A small contrastive image-text model, trained from scratch: 97500 training examples.
Rows from block 3 of the text encoder, named by matrix and row number. Rows with one number belong to one attention dimension. Each number is 128 + 32 x the weight over its row's rms, rounded and kept within 0 to 255. All counts start at 0. Numbers have three digits each. After the name is the row's rms in percent of the matrix's.
# q: attention query (text_encoder.blocks.3.attn.q.weight, 192x192), inputs 0-191
# k: attention key (text_encoder.blocks.3.attn.k.weight, 192x192), inputs 0-191
q.146 100:139094132100100144089125104136116106146157116106120178168088152177151144148112123109115101181184153125157133174135103160119128140065051118087138073131175128132135106186146081144085117106147169092014147105181177151113125122103148156155172082108177151182112102121146135164154141117132164101105129128151099136119153107109107122116161190128160078204109124160128133093146139161095142096160142077122139146141137083120116071075093143150143080139109202204110180106102134130133145128158130193123169144129129076153043141162169111042100115112110143140160102162141137135160119088101182129
q.147 088:117175126124154094087145109119121131130117168138099151156070120100120100065183187126116120122132171132105131153104150122105115201140138125159091226074154151167123163172152148161106142120143085179136143144133159139152167135093098176093129113155131193113131118118122109110075124146094088130125075123198135173128143105127080036179136167131166101188105123124168092149164103123183165101086109137088185168079103131129172100141149204134174130151074090128071122115137154126114115130138188086137182145135098142146148100146144138173107142180135100102141152128160129124173167136074186195
q.148 100:130066113147149083095098120129127115112161175157091194141033102116113110158096144092113160117148173158131173126117152091098141133112137100121097156130161099159113063115103141155116114216117117143142120101051130073139094122155133123124084128126111132118111100107157114052178086134143113149154123159164158094126152178126166138112110115122136050064130150182116119143093111170170134167126162095096147118197243109148145141088107086101095168101099085156137102093163118107113163090144074096092143139090125134135170169109117080133147105099204102119111123187159164083094163136117120146
q.149 097:096136189168096079117071084165140157102095123034142090111135069104143092152103103159212145167135108107136134092095176112155126113167170137187162131084176123129125123147139109135135163118075062148137169140111125119170099113239084110133119104156139125088135134124084105089096143107130154149112113124104132129106174097142113115241102159152167159143140156086151081073158144161099096095127117137138143115098057148137197144110116153132105113151135100147111182134104128144150149128107090164147138112084055105140193124151131143121097153111069119167135100091119107121147158136130076174
q.150 090:068155060155044159127148182114176093104118112144116156110179148157168205164113116105182141065125144170109144079158152141055119137133124096135122128141147136123123141116132140184146158124060126132159159158099100124118162083135145136105141093103096144129082173106129136126149137084114134098118147138131131116172088161104114152147152093135122151159084116132094118193124109138110164117139138097161160089186104208143158111163162104116083190128162116132174129136157171103142066163077171127113126053097154117158129142174176127134177058127118117172113180061088122093138189192083136116
q.151 097:140082100122121097148071139115099130137136117170169133074117135153120200132126095055127175151147188094114171136104138138092130136103113099185122130155184136121206114147142155140131115145227122164123178144134125121118125163139075083138195131137053094099149179148110161060165132148134136131146182089139140113139131051176105142110172164079162117136105110144187170149157150108123170087155159137129142112154124152075128144088072125089179115085116131165160123053115132177092129175153069177113121095090134090128122082106113172098094124123126133129171127141086143097105157198117101136
q.152 123:130113152119127103163174113156155143138165166143161172087104128119116100101203109205123137111102102125158187195150136154115085133149187109162094155117083111088125161173135155163107111172149107075122168093160092096097148056134191112128165218098127116095130095057162117115067149143155138164135120145097083138163116083157168128113104163109146108091071144128100129171109118073135139103138134168150171113103174127157109115135133150126113146136235141095103119132149138128143138101156129170197118105068195134140122102155134109119169114107148104148119164084154123028090137173124147121
q.153 098:113155184115101158115098138199058130128098143180180107110109094151094131117123121120113161194157067073129131171117117085178083122106070092131098152127106075180142135165144140111109171123080166102118169172144229099095139167192125217145189108074130127092136114145205142161156175128151140169187161144156141109102145156120157104193121154118154138156174134098078078092165103169101159184133118154116140177155136165130125146097163155115080133116078124143104156154124175090168109147152152125099102137125107152144138149066145139132140143120151107090156109129114121152123108093128181126
q.154 095:180080125091114141129127159067118156086129144118069139147109176138135101154086145111050095173211134178123132131106091120082123176135114146088168159111168171062165093117142140134126151166150171126147129107123116137141149071147091160126136107140089079150091118104154115119169104090121195085146130162125095161133107213126058142130129126135144114109111161160133122126160092180113161111152107120128181143105203140131065120147097138122043130112055147100168006109127139137142141137132066157136114141129171109151120091117094114157140085192127075113143120152102139098088144109113121092
q.155 104:141182102104122113106103142121104140096093140098137173145099123106140114171117181132192126094146088076119117070126112129166176059059070128151109070124138108097133108142105171106183121096162112111093146120158115103084103162169066139125100044107116121158180184154103139050109190127123122121134168150201106119161089137101130075160106166115098153128164109095110136136093095141154091138145154140193086070168144136154125139095102130142154128141105097135120154112102114118117135116172115112109083074102036168094157162122165122121114117048111116204086114110174187114121150114135138093
q.156 098:120050146141154112106109154156159130100066202089141157175100125051108206159125104153124090116091166110177133144180107185102053132157139155063123075167141125114149122122190158126142150139140153071173178136149101134091170118116141088120089174142115094135159094076138113148123134133094167116109125111131129093150130138107086191123156070114139118113124149087104105099120189097128120128131183078058144118112119109142141110138125165127136165065151149103158179076101177135140124122147164168102161144133155119065088135110151130108092084132219136094123087140119126132103069195112109098
q.157 088:202147169138105148070072082132105158091103123131085113132086107061114151130113166146049140191142078122111105115080133186161111142093091174142108090105090128131115149192122086129140147184105146167111131137150159085172199143133143136141143157112086111147097112136135057161109114124101145112130040185140152163126102109132075147137143176165141152144160150097144137181161088048122183149119130111153136158120166162133174157148153175195133143128162115076151092121134132086104144071085160091177127091097120098170080168124148176120131134170152155138116108147108190159148117097143125146
q.158 103:122191127148083109151151164167111166099114146101145198184134168099146117154100102145132119100173203140133139187087138148116091070143143123140046074119157116141143088111140131132137150134073117105134112077083110130105155134104089158147101136137153096115157117148093080110123145126161091091115120187123145095106073096132128089130168136115123165156174096183123123136131095126121128074169153141138135113041127126132182091147171199155104145130159126091098065136102213109130062145107205129126186127110127113080134181155118141130143089174087146104197108103123125103172120108080201112
q.159 092:084187127137105134155118137129101128145119069095097118111127145159156062165097093163163090165130082152145167133081141083078101086138162179113105101144092131110097184141158142089143102107158131117092114093117100125156096159103049192052180096098105155077134072158098153130143175153151114177139149108151144122097109168158114147138110174136064123161115123124090162101089133181190152172072100172195090121115116111090086114145124095098151134082112104137104109166087122098134116148135151146122207119119160139085090140148159119198187151179121101138151061119117099122107066112116132171
q.160 113:101126184101125152111155125103108148121166145136155122107074110095142162159173151139136168118107180173067124078129117099113161125115070131150190103089127175099116172112147118145074079101142138181076074123178130107112100150143094143132096137067096107115120149134111132119145173181104165063180132116109203137137164086068153088096106112145144135126198163109063113156127090097080136140125080172109155061193173099089111135095098092183116047127151128136111115123132113178108088107079141130136087113120120112136208126176171142154091111102077137117102093092117154096157154091112144100
q.161 107:141115118105135156175164102107143096063141125127155111130179187121082157167141141099117097133100087070107171117116200169133080122096071108159138158130147178222082132106119172166159144136134168145126104122158166090151096166136202141100108140172111130098177182122131069115091114162159120146147156133117158076130157094179113109113213151147115154178160136206135092088159129102170156135121130127146131107112132145124197053113107089118093109172113134160135106203085170150153136102090146157157128133113113143102104164201100138042122117087132153155110147133114112157103094116139130146
q.162 111:121084064155063111080139163148107155106188149126117185127120098132118125163139134140164121148180132115139177112091128166172155121072146133070138126201130120101168141195087184143133126172153121189125115159081091171148147119106095129138128149132104093124155083127101210157128195167156172158146096095122107111164162142104147111162113158093196069147118183115109163103144136111115166124118141177117132125122093129177117161133094106112186139135154156168139090111146080148228195130119113162137184154155116120158151134140150114188112137153127178145188144157087132132162150143157120209
q.163 106:082145114167105027099079098156182137107114104092116134146103106164113150139164047114157118110128134138147159155132171106109086144079114103136114115127124107157164147141086146109143125096191110149137200150129102153120167127103117131115109127107132135132116109082103195123095136183179119109113108123147121093154111191067164108137110132173116179099149144160184055133052127183140126115138110135126215105121101165138137191075108162151126147080095116132121094100100089123140153141146191130085098170147179126155098165119065166158114078165050160118163107123163065095129148140180115127
q.164 104:075123135113062080138180135149165120104143155217166136126114072101190159086135097172136188102147162140181133159125191111170109109120134154112072148144145059079156099151083118088147076071099134137127135089168134110128114159136131116087134190094154111175146110083091091143130107149133163086107160181099126079171134147075164138166106100145085082114116136151091112108098119136115109124139140111140089197094135103172132139136152139124113099115181162188144046140105109129093134088156131096064164093113132147087092087136161133149109114144119143161140150154177070173108086179151178123
q.165 102:121160154191141137129158142109192110109148158087057137145117141141134138130186131130089093118097078161106105158160101115112153139183127157129167040073106091066067149109135166156133156073150102149141168141080140122116164132139066103126102083109078118176099163105112073145104154103150067113150141109099122118109163115090133175096159094118108147077153134127102185050121141105167138148137127134096203100151127141158160167125155217145106130114170153151140165140121091118082101105094202111098126062152184085099129142172127155118114094124155132134182166149113111183140145085116128082
q.166 113:119134120126105063151126161085146130103132115111158144134109125160138187127142138121144124107135160103142138122141145116119102208085165167120090167155135127162163135248141203084095126136189095173105125179176160133065121118128094100108177049110122131150156136068145141147089202124158140115138116129099093139181089122163086119109137150122074124128114112086102128158124141152105154199129200161144095126190081096142107133097079116140149139138142078157144111101116106148118102068133074155119136165109128118096157140128161083066177118136103193132094149116119147160130081179091074192
q.167 112:068094083191097136123148117137112160080118103097159087122110137150132094126173096105139164160198155053095184152154197124094063106114130054107108095125140160091136182119139169178137159166133117141109165147067127134175094143145110086118136135148092135117126152108102136125141139167115170114122136097150146161097156130138099148152172119145142087090106113107125139151102179152179152031115190117078149093051054139135171120099151096149091154132181087185083141104166135167146105132067159099120200083139120098141165099133125186126118103114112118149110089115152149148112119116094088104
q.168 098:128128141156099087147111126150150113118141099140145146151111154101098136105132157153177113144124114124165143115164158145206132116143100138134125143119130191097114097107162101133075151172138151102089156082140053108075067073083107154105173126158165151173080116123128137115159108186169066165095074065077124149089160139168149176088112139128101110102128107130138075138113131103073143094143084128113147137113114159152152096102129140126147171136142033161129183128147092141157151137071092154153111217077063140117173153185098131146128057163108080122163124117116166136205172105129079092
q.169 104:108078141093107117151095116197153152184110113158169146085142109129116089120114147154116109123029093112137122158178120075149124063090123067081159106111154091128178156143118105132086140107058071102124108126079136132162104101081109092145120101176143122131129124160107089108127119160116095066127100137088125108098106140094096095131106113118156079106095177119081114083118156094147144049119183132119165144120125048134180109066118142181083131175093150149083081086125128097115089081093123134152164082138133093145097110090110092161170193181118096125136091155134136070098097091127152163
q.170 111:139136096190158185167080147101163116111119149097140160109153186112149105116086148106160114124095150145093186119193130146159152152172168165150108119107156141162061140162155134134071139097073100145156165122180149135095142152168108131158166093181176129104122035140110061157085102145112106101138153189048157127106121089123051105145117160133126142166098167115112121098123165125138116113160115154142145162130080146150103070124077105130096131162156103101147137161105087163205080114081059119166156148138161129121133143207192115119170125146130104117118153098096090092121124077099146108
q.171 116:160138081159133125127144155139105077151093065147120106134124095140110163159075139184111138147152110081157113099135194120112091119118154187092183175138213142099099170144088140098092196182097131101154099126105139153084152126110071148115187127129145136109108088108142164115176141139176130120048118030143142087060162104103130090125106104191149099116102198092134102120161109117136111077154166106131134205142109118145105132049120148117137150159092124138128096140086109067136129156139146189175115158154128114150080125125125141139108119110131105093162092086087147133165146171144066160
q.172 106:121162140139168080129080090097136076135064104077159110134079097076099090140152101147097120092082110062111130106160060147198078173117072122176092112091149155087113175135167073112109194096164139139118153084059099103094103113147134108092092085100129103090115057153119153097175084137132128113140133089117134094096126087156129087128124070164060156163156141138124098124131161135076104140136110139103113126106092123146129121118095136120096130134159089114071088088104154155168086125079120130190115137156128090136115145078102117190091085096150148076061117102107176144114119097172129137
q.173 111:145070104170145125139145139119079091137105136128131073180168133180099178107154156089084129150110143114104107143134083101130174129153126145155138082118083104110148038114142151106076157103124175117080113105163161060109141120100148130145113066169139148073177079160058094119106124126106122067199138069158140131118146149132166192138156109135129174140120150157062103169176156086066185109129130118119112116162119182115203109167183116138082207123122138128094147101155126157118108091148088157162112143104150092145198171104130174113073145165124113114130152134127164111142168162101129141
q.174 106:131138092139151148120130065081130155156148128094150164119145135126159125191132133152199125129139124143181048120152123107103193114101147089164146148151131162093142098117161126073154074118196165099091131152157139156143165100088157138133134076077166175083150090109126169126160132104119149126124131164077110176113136112138080116117135154175124131217170159134123097110124109108063087176142140087083111154075160099150089161114173188106150166127056146172123062096130069159103078158132110123135115129128136155130074232095128102159146135073121153122111184126126151087140158100112129089
q.175 107:101116138080106118151099137171138151089099130107130116173139088132075179155111130142124112081142099087126139116150163159129182108116125075145137157221102154110164140078080109146104104155079121095168086145146166141056140143138126168102117064103155146113139127100083107098157139163126122161072116143116131146139119105142182099149134072143117147075105085090172170205169129144083171066152088123101083130108090168119103161153100081154129165108130127101124197085111138157149156113126106135117068092168115138080132104101176168093036132133072086089141153085137077098176166090112103088
q.176 081:153071122135131107149164125136143110109134126142124151124108157109126140127066101072120104153137115068140096148069088128109135105130091094137172126102154148104167171173142196122094160032190106074152086146136156125112130040172104081138142171160104111121198171070123143141119165110091105157116137119131098196104133080150113127139150194101068137168124106148142123095118118133111086147063150193120168113117110117127107120141123115141135152218091110128085122170151141134174077115114159172175135133153143151128135123119121132132104075093147149121218130129162145175087067102181184169
q.177 092:137205116139143133133075151096133111181106082135135095133144120118131099151165146120142149163081195114057114062149118129155116156108097103160168135101131145090120162147114033112134146127194169112115155147098125158125110109162146099098129149158093096074220152123154133134167123137168122172171133153082131178130162123103163128101125121144118176151075116124187081121114119098124168102155148134148169134104132155118098160173078124143102109087142156112191081038153115112175106123074152112177184151147115092130107105081132121100108142159171149167073142177054112150136105105048158136
q.178 097:136100094189114093106147146161038071159087109162115101097133149127152149166083148187080143150079162154201132106142154104181102100155193196149145161139124099064122110158134154101071128131109149145135097119169118163143114106133115126139132106089127141056139076152174163123118061157127124160091109159073157134094121093148115157152108127156049129138115147146112106038073138140137126134126055107091131116121151143098103126135159120150130152165121103161152134127096186055122175120127096115114136148096114096090176173127139128180126212128136130091122102078155086166137122164095142176
q.179 117:181168149128147116206092074105157139143168132163137124109202099116179129116088116096084118169083108148142161112161124120192153085121076131119199110129160130140198141134121141162169071132125103106150093116151123107086175150168094141134143117132138088189087131106069178095132095111090136124118141137094132093127099050126156082084135146097206042163084105127114183139138116150116128154155122187103121104129076105150129138125141125135112146119148070192093147065145133144145114118087198160108095109135134081190133127140089082099100104094108103104102154117131102158131159098094185084
q.180 092:114167110140165138083100106076155155164199069154148144091104077113128178107123141085158155125080184194147058106085156217119122095098121177157184125109090104099103106140141108064105179112074135093106070103121142120064108134171110146124125139150168136132097139098170180114126043116148078075097156107104107125088174167120159092131137132100141145163110113059148116135142137085183133127130122143097097144088086146183136135175119164145150119144111055103157119098123135136121100097124132150184133119104078149179086157153124125101158176103146126132151140104106157084137134123065136179
q.181 096:111148155185099168091153132177135134079113139121112202128087141116102075151180072120062115076171093141106130147203157088132150165145133096143113089123135127084103157175089125139146102069130130213165082120086153127126116067098191134134117140166087149124121119129162076091117157109124129108120181130094076116126155127122089138147106102166100185079149107162157145074132169114155135101168125058170214158078122141183118131151161099141133146112139135101169138082149091103119165104083160160122146133146121196094064130136135174088139147140091127152111162163133140089183091093133102151
k.146 108:107091165120152178132122145177120099139083176153092164088142159183154182112133123162149134105140151182091087171079121162092175173108141225131095103114161143080158138113127142166114152137140080157159110150122121130100133121120065120143097163191154064143130145097102084101042105121162126120089160103112068147217093090102131159203142116100169139121117111158078157126094135173167133134139178086104170092135118162082140104177111137146147108106109109099174104131129092099118087146133169171082058132174137123101127108128150146167156143134144127092139105091132120163159048146177134126
k.147 108:164063134177104173127177080117150145149177094171114066128031130172086083158143163118120104100120132117122017076111202125073092162146127156109156162165167116069128129132170150124143120099126140137167141126121109103126128103165149094090128160158077074128115102100080098208135159093103128080179158134074088118157139118155103173117154129098184111055085114113088131114093132109168149124123084123127146173145131103157113130158171147124118119152177175094123113137127095108125133137136107114142128083100182071109102146119101101173130128150198071123128101061130127140121096124128147102
k.148 098:192141141121057182128065122073153186136091107097139096184109169148120178139160168127133107142121132169130103153119128105176105097129123142116084176104126155089087108119125089102129153155148135083139147120214091167173165120091167152127214147081116094134198148141145150142106140130154115138110148193176079111099207104145188124104125143169113085163138148109122161098141172169079083141136133131182164118160133164164151123077155111112130123170174140160102127076118163140155121113166095127185102108125112092109109146088084174148094145167139157113051087182118103139135152187140115136
k.149 117:077128130119046147156170093118140148093156170173147129115110172121123092126148112143100124070096125086097104092162141148087107144127031139107219155138158111104066095126152119162150152163186154110129134143170114102133078141124116187142157108115111026136102127118104109164150154141057138099117162147077161177132172106104140128142093111171125156058101116146142119157136129031131130123166093089159070150145117137138130118149093172135120138162147172077160121147123110089099141185171150177110186112167121111171077140085101139155140073129129141107121110107144112120138168085103189098
k.150 096:071077132124114161101168122084145166138094138093171151160119149073160112092130125147120111141195100165099169147184090099104084099101093090134158101169074160132114108107135131135147091129083103067100141144110067110107177122136125104143149111134098123127131122118114158189126116155136120084146158147111166110124117101125068102079140086179117096124120119150166053163158161094110125057091126121101099094112139095056129060082145158131118112108070147174194142109129111112120183169139095144159075101179180129145164106086108138191119172192165105084115097119157136043148163101094126096
k.151 102:084130156136062151201108187117117107088091164117140150125121088125082091139064120125141123141105096201105116131116118114111192102086083113083097146117119163122080083114165098125139144174156093048160125204116123136141161122172119168201115153137164129144103168116114124151187160156125140074106136137151162205080172127115124123142134151093123178137150115131162198147124158130113140134152127174128173115158155110111164116181163147201150098149134157126160126106100183147104123149144157116072063169153109043115155077083120147178081143118102174135102137136116127091175137109175156112
k.152 119:104091189097131238110141135158137067164148119115166157142140128106084096142142121128050099145137094182107168135100078124113136125121154184122181108158156131172114127147122146132129125094167127161129081116076124056167126062155103175167126155144130095130155125145099149164130113117126091109123089077101092136064154122132176155106148134157175083054095159160116107124074099115131095104133147166134156144114141119151180166189142104220105137140067097101166176117167184139161125129087195064164137141141188137097083117110128131122111163129145144152079153158104122104112151131162081121
k.153 106:173083150168123156084135132173125094088087155104181127080083190079131160146136159141139135134196118141128076077157100092130119209069168099144113103186143058161094122055127097127135105103165085151068117175121120085116123107141111081075161107166138098169137154122154136089091124070090109127132166124159112160105143111106093105131125140085118142120133106087172163117122144087130133178154098148080066152130127129159106100127055112177145130113085120158084167111139120113133126161074146171088139166095107078125140103107108133136110099174109036131190180112113134160177144130125095098
k.154 111:171135174079117121126138160120074149118068109104113130119119108085119154096133120101136125098122163181164106115131098147178119131120091163123125152109149149107159099114163169122063140169160100095106172159070142107135113120187104039137162124172152088100153113134125133084097091140174146153100102111103130113082114124128143185146196099098156131162109160185151192194136081172110101062093138134145149161110099096145103163100123148105126072163035086143115182086145159101174076053111106120160092179100126110077118159173146142154112166180144116098143144144109124151142097131185098185
k.155 112:107143078158115105162141111047176106134127125113113107155131147181181156165101110136121164098145139080129130087063131098140182092149090128136111147154118125076165070115080116129133077068128146081167118076140072117156076129139103204194078073089105109122135122134128124115162120102124131114153136072110113093157115107164204096135067150100136114096089089142150124111099137096112087116162190123140152112193125111133215082165124084101149164153109131143144132097148089126124128093112077159092099102115074119140146150090105102076184159071101172176123124114128120124102129143177093062
k.156 103:101108094136148101147128132088089119127059121142121098097126112068179126055082131151123148126122153113092117148147155160143124124077142122133133050131079066167090123095112117113112107053063093120089110138159123183136167149141130187145107183140067145138119147059092110117086133119179128120125088149087143142137133181115120098121112041174103117146144172140121189144153076116042107145082155141082092121132121111123093111134131141180094112111120161110137081123114180107113125097102122047115104133139186107108076110139105098159160098130068111081151178175194083112180143151141110131
k.157 100:132149166097190068133132148237132169149194089174092139122087091157165086157102116105121144153141171152170154173132164099163134111163155163117105089124146088177146156102102118160067143130101097121146154171157193134151149157159132155159108126154135126158166059115090107108100159071147143117120130149139146080094179154140069091102144131154158132177117130091099125174106090067150161092110177117158141174126132085086150164119112145204150075085091110197164143179118120063116104150145102132118158115150139094085134127209157112138120134177181161169145131123127140152121105128102128117
k.158 107:100139102130114087137159128064106119070161178132143096155176146088132140092137119047088096110136154138149117124170164120120142132170129190079135185114101100093180159116206131073131130148113111084167177135143075086130128094140106110153169192096076074119088183107164129103150087074142121129145107130114142144128135139082113170134115111104124124108160120128148177176121128131108086188136134186169102097101139128112167197153142051092134120171080089120155099119110118146101153150138094193119086104122063161118146067170078154102152190113188088158128115134141130126136138170088171156
k.159 102:104095146135162097106177094147152096143156191115126120097079146116083156105112095101117212182111081063151146172137134142217116137124154138157142075115107113117134108122131119152196096089130145084062169132113109063105081114108107105136119156136121100150182133201190153175126097100132092167151118042088132160131086161139130118138120146140134121118100126110187074168159149149140137117109128157135125114117103146163165180118118099105159100115147096062145186150172098131168154139115115159125089132156099222128140094177118153117088146111096066153176153183151176121123153123133136182
k.160 100:139140139121056095105152068092101133158169130125100136173139078143127091119055076155086089040128086116136164170121135121117172068141077122098075197132118142135180164084144133124140127151114123065145112122124136130123121143119077079167171059121147115139124119143098108113151143111151106143086082168137193108129173104162114114224130156088105153106133131078097125106104188116173149143075127140123167096128174107109116170165092156116106154163168174151173107156147111091151137103118146156073093108119184181119102121133126110134132124150158157100025129190135130176115159116102131140
k.161 091:120171119132142186159133158168098149212101153113187127168056100142192100114099130125102171148161163182138140161124132080101141122177174166162087110145108167074098111157192145142105159132180123168132131126103141149101090081156166113157160219136126156088125128139143107161115159144105096042117119068158179125096145149157169112102129120138130115122168098169109135153112141116126139120141182090126158128107129101119066082136049043153140128112189092146130101123163088107142097136166141118095177126134130174091110077135153202143136189105122164095131134158133105149111102121168096097
k.162 099:202165103136147134112129118089150160184092160164126019079083164131108143071130127105098113095168116154091114127084081101153220149152126160141116137158074163129161135134114089153149103149142147070138133180114156117096206140136148106133120134110089111137065190151142133124135153123107147078136128098134157157152117114186150110143153104080103144210135101190145161149157135101158078121108148098131155148160100132151156089141062174125143110155128174111088072114153087170103090058142130119114123144157182127087085159164141143124110121104111145095130187161199122111110063151121115116
k.163 091:132182135105105093153180086163157134170164136145066130121080126052091089104139114152112152122165146085122185142102102120175116162135178134178109135128121095101120076106045078104142144149093101109195114129112107111199175087169175068092100127143082115130134145171145070174099115182094113046125092135106089175071146131206123128117161093048084117122164111168132135079140170082125110127122116104098064210116098157100145111112118137124136187129152112127163107117128114133127132155119118121122139138090155169145139106099113103149135118121147138081148148186090171156138106099105136151
k.164 088:074087123124144118166123132114168111089120142055102193117117074029098158103165176100080093102095153124165194125142081144204167116150121127146135124100061188117165147084105135100115116108069062103151127097116129143066108134146121077164150157129101095154171143115136129151135163150118122106139156132106125147164107164124154141074121070076078107102096091119139166135124164103124112128118141098132159114127115158110156126098134109116083069124107111111068154113069148113121150089102124116158149163115113103109147122135119040084137040068119176092179113163177132141113072158149120166
k.165 086:183091171135127105119097115183199100092103078121122094123145103149132148113089135151155163106107137141062101079100115167106221123080131116135136145134114095136141129122139127128124115143150118106126098110111141139089097085118066119197108118101182112062174126143116126084181138133118088074151120137066080106202110107113169151137076159181175102093150157104140116103100080162113094135096144104199080083104133182134134146097144141084174131060151112148124105130151107127089153085103131111108169148156165081102125081139040118117157086196111123086123121120098148066099105117174100159
k.166 103:078119116136147164070104161170142093098156142145075151161076147104188121159139148084118051086080092110121190138151115138133191140197180086107180145127086114085128143138094116166124155089171080135134122159139104104110131128155133162125162152139131076178145132130120141135160142151152174060151129090163148128093185139081119126196096126094140198107125151102150176101164148108136156147149128107117204134123103165145075091108122086132111148127126140137100156106137150127117150165091127106155126133135143114152096130189029089191121123084044162078110159128145111116126094191125135071
k.167 093:156118126130137136148148170106130156134098129112130062120130141160163096097113132105107164139152157125131124117159082156088145118107113138143126153148130141194171108095082133112125138138123109114068123144085144159088175172154028134132093133106079099128149106058078071136117165137204062094160124185159124173148095121195169119118058097141140131077126159126164096101196159124146126124127109162149098137217105146100107159126128105108093116148106140121198156105158140091171104129136033171075185084100123088141082064120160157123119140160114167115115170142100136060134110129078140121
k.168 103:130165106121146070157149146162163160142110138084144145155115136202122070098176092160144120126056116090126137124111184125143114203139113073197090111092112081094168175132128158148125107166188088135155139121169142119139162127110139078121117071140096134122174172165140081131150130185155169069142120133152091091166189094139084152124179071104174055148121092153096108133137107140104146160166181109141101110123118087132106041126166078145102076131092091119082144136108136114136131160093180113116120115140117105182117137178140183065093110118155180123118176156162115133130137101118173159
k.169 116:125140089068129136087157149085134134130138150117109085108174141159095185162128160113199147152106123145089117132149127134056124087103110107146184145156140122049098115094144111103086169141160126104146090099161055084126202117191116178138140142168093088118094098160073126155141108140107189184110129104120147105140148155070048205134112089104095107121088147105130114091182134146108142117166033175134152105110155091117133102148156166089133118084132125102116103116114115152149102169119119156148081128127122114195119106133150150081096119145101094199183122115083144167143103176098083109
k.170 091:111117127067159089092119206194082096122124098118197091115126155098152112141101188066194093137123129122143104195175173106183134109102096120137141117118166100128129130148112164153145192123094097121129138139149105093144134114104093121118127130132165129119120074112196134054082142094154083157076102118094115164105191143122115159199151132125105158111104173111140090143144135137158112144128154092129119126085065096111168078089227118100127092120089115121144142146130137071173149144171155104159068157153126101120156115132143132165127117079161033110116148122156114112162123186102070127
k.171 097:110127135153149123113151163096095113131153121094112094098093133169123048107112142069179120099147144098109157165145018125126112120129158131127118089084118126145157126153149126161099112098180097127175115105124068137124126114098160172091118115135121170124098119099073149149089081076136124131102108074094152146169125144143214060166147139101153199141095090080142139137169175132076130153084128107107098121093042097165145091091139138096133196175131121152130112100164123112153075094188109126159066109127171094081136153111113159122170079149116122144124197115117145075141180148145192113
k.172 096:133134120151109102135184148175116125179164135148186038146094109099142089174101082121095154134079126105117123092115132102080120120169134127210117144162162089196099110098171128166114115128062114152103128172138158147128128128168116121191174108121101132172114110152138171163124163131089150126203135140163162112115148089078153148170118196091137168076097129140110078147145122139084082134138119071070111114181100153128100105169126094100147125180127139096101107115121131086170157116098130094113150129177165111151114107128190065141041128099136104102136140110098077149206168117090157163
k.173 094:085103111153041081079096126170171152127092134100120146176174148158119126108088088122085155136108138214091178185114157156096091120159133107126132185181113075169081182126163147114164159118096137134164053104095104124130139174160177153118138139122141104097125135166112122158133203166138101144117186157134149102111135105108134129171146092098165163135105134124081121130163107117174126139134099186045042138110086130141079162104137155108171168135146137068151141100152134092140129154114155136148134133150098140169130129129117161141160098116130119213161120055129136131163135081202160139
k.174 095:096149155072140168119089085106117124159135120149111161125102172142079089068123109159152156115109112116078103109104146151137115133097121078101151107136142111161084168188127171130189116157098109143138097113042138133145085120102143081080190125094196127135131143171145052149161101125112129072130142153165108107096206082058154120142205115112104147102157109144172106172138142132161154169163183188133207074102103147101143150144070104124129152107119130141140164152161131139119112134125112109129067092173117113119092197102144096132132157080131126091158156087173120191109165107094150080
k.175 087:170132127131116132152100135155104091170111148081086116107071130134068140162099079067091169124130114138097184144088127098171147111155112116189102041092065090176177174113134079117126124104171098083162121124124154091116102189123126111095096107125120039138156105168098155179088149081152099157141163078121096151148099126187122138168105134099169122129160155100134132135121171155164199067087163132114098146137133078157094157187140113088060117163120114131106143118121066116098102162123178122105139163157139165095111092107070118086103097133117150118148132106072126083125100070143150143
k.176 093:142167099099121120182111127135110144112083090088090108121192112163119060151194191141152101140114121165135147120203163187095068166123155118117108073109154104110146120157131187146122101091122174139123118162082153097171118189074077177105130114146167157136139102136100108102180134130120178110151110133131082084152196175137172156083157075099191054126147118117083138132098092104100100106125130124069136102121123119078142142087163175163131110121119146158118131178094145127127171125081160070166108104144158081127151090127144153089112126126114148179121101114141158074182153181184166154
k.177 106:184129130155050139082148138135095123101128133162168142115115120158120163144163104116143093076128161151198063178093148095112115160178170176096115093069106119080109055098104119175091197138101080148155121112091158126099193139067107153148109144184098126099136083150142132123083144110121056123097177129120114125123137178142115168068147180131180187191153113119133128146131134103091081107138100092129165136123102133178177096136104123126112142138095084152125108145092042124111170136090111163142150164124157076093125145155092120156080137174150072075133133095082082125155124133123120159
k.178 096:132112141155145122092110121108148111140072165129087129076149146182165104141158107165119127093098132194114111106107099131141087096149119177143101095113151107080111177126077156169186131081097192141178157119124123137145128128155077146159144177156051141139101165202135124062157120121146095126098140146065153102076173111091180092156108122181146168147149118110174097108146113150096120116136078133113102191152062120142106095148103162084173137106126039141118174133106115180101092158109127110126120132178107125162130102076145106078151102137141188171118088154052149103092145079085079117
k.179 099:092157139196060125076174123145156172085111169122146116179121098099108104072156093114178101125146109134187186098151151115132145139108172166154103078115132144112086136183150131053114083097068159112107112143160100179184130096146137140120116162086119109100112124181117121168107170152109109128117149140116103136149142171165145154141132189092150157133231195129145102089135135117162144136126126135141176135119098152062101129135104108124155185085177222072113090131081198109112163169140149130118124140078162096148174124158093189150128159135135120103152151105152091128133081136114124088
k.180 095:080131128093144125097172171116146155132116194106084084129155079097117125098114106109102118175164090152082126173165099162136104136114147088171073175163060136096155118158117174118161126124127142109061090134147130147139147096136150142119123103153163131193106184137067150166090121124091156155144127155177098066104141106185152174137096154076097084181129169159037136138121135135112128165146147097113116102123125108084127170037158111080098147105160193037128107091124151092147122140100079147148099089143135141109135165183114115196168122123092153170093122114098102131100138145152168167
k.181 091:181116166122132121135084076132150128146160131105159111099141113112189145121115059089168164164094111124139095147160101115096195121181155117102140175118115106137073104116121124132165134213149116148179112173114133127144162158144161127161145179146159060091143074170132130141169085116120093160152098125154112092141057174110066120114145145104116120134111177131129139122130077147107096144195137155158079148065110130056101101113122171122152121161144197208166127199090107172131149118153134176158113123110097145088160140126099113124126126072144110103107123190165122077098052171110083170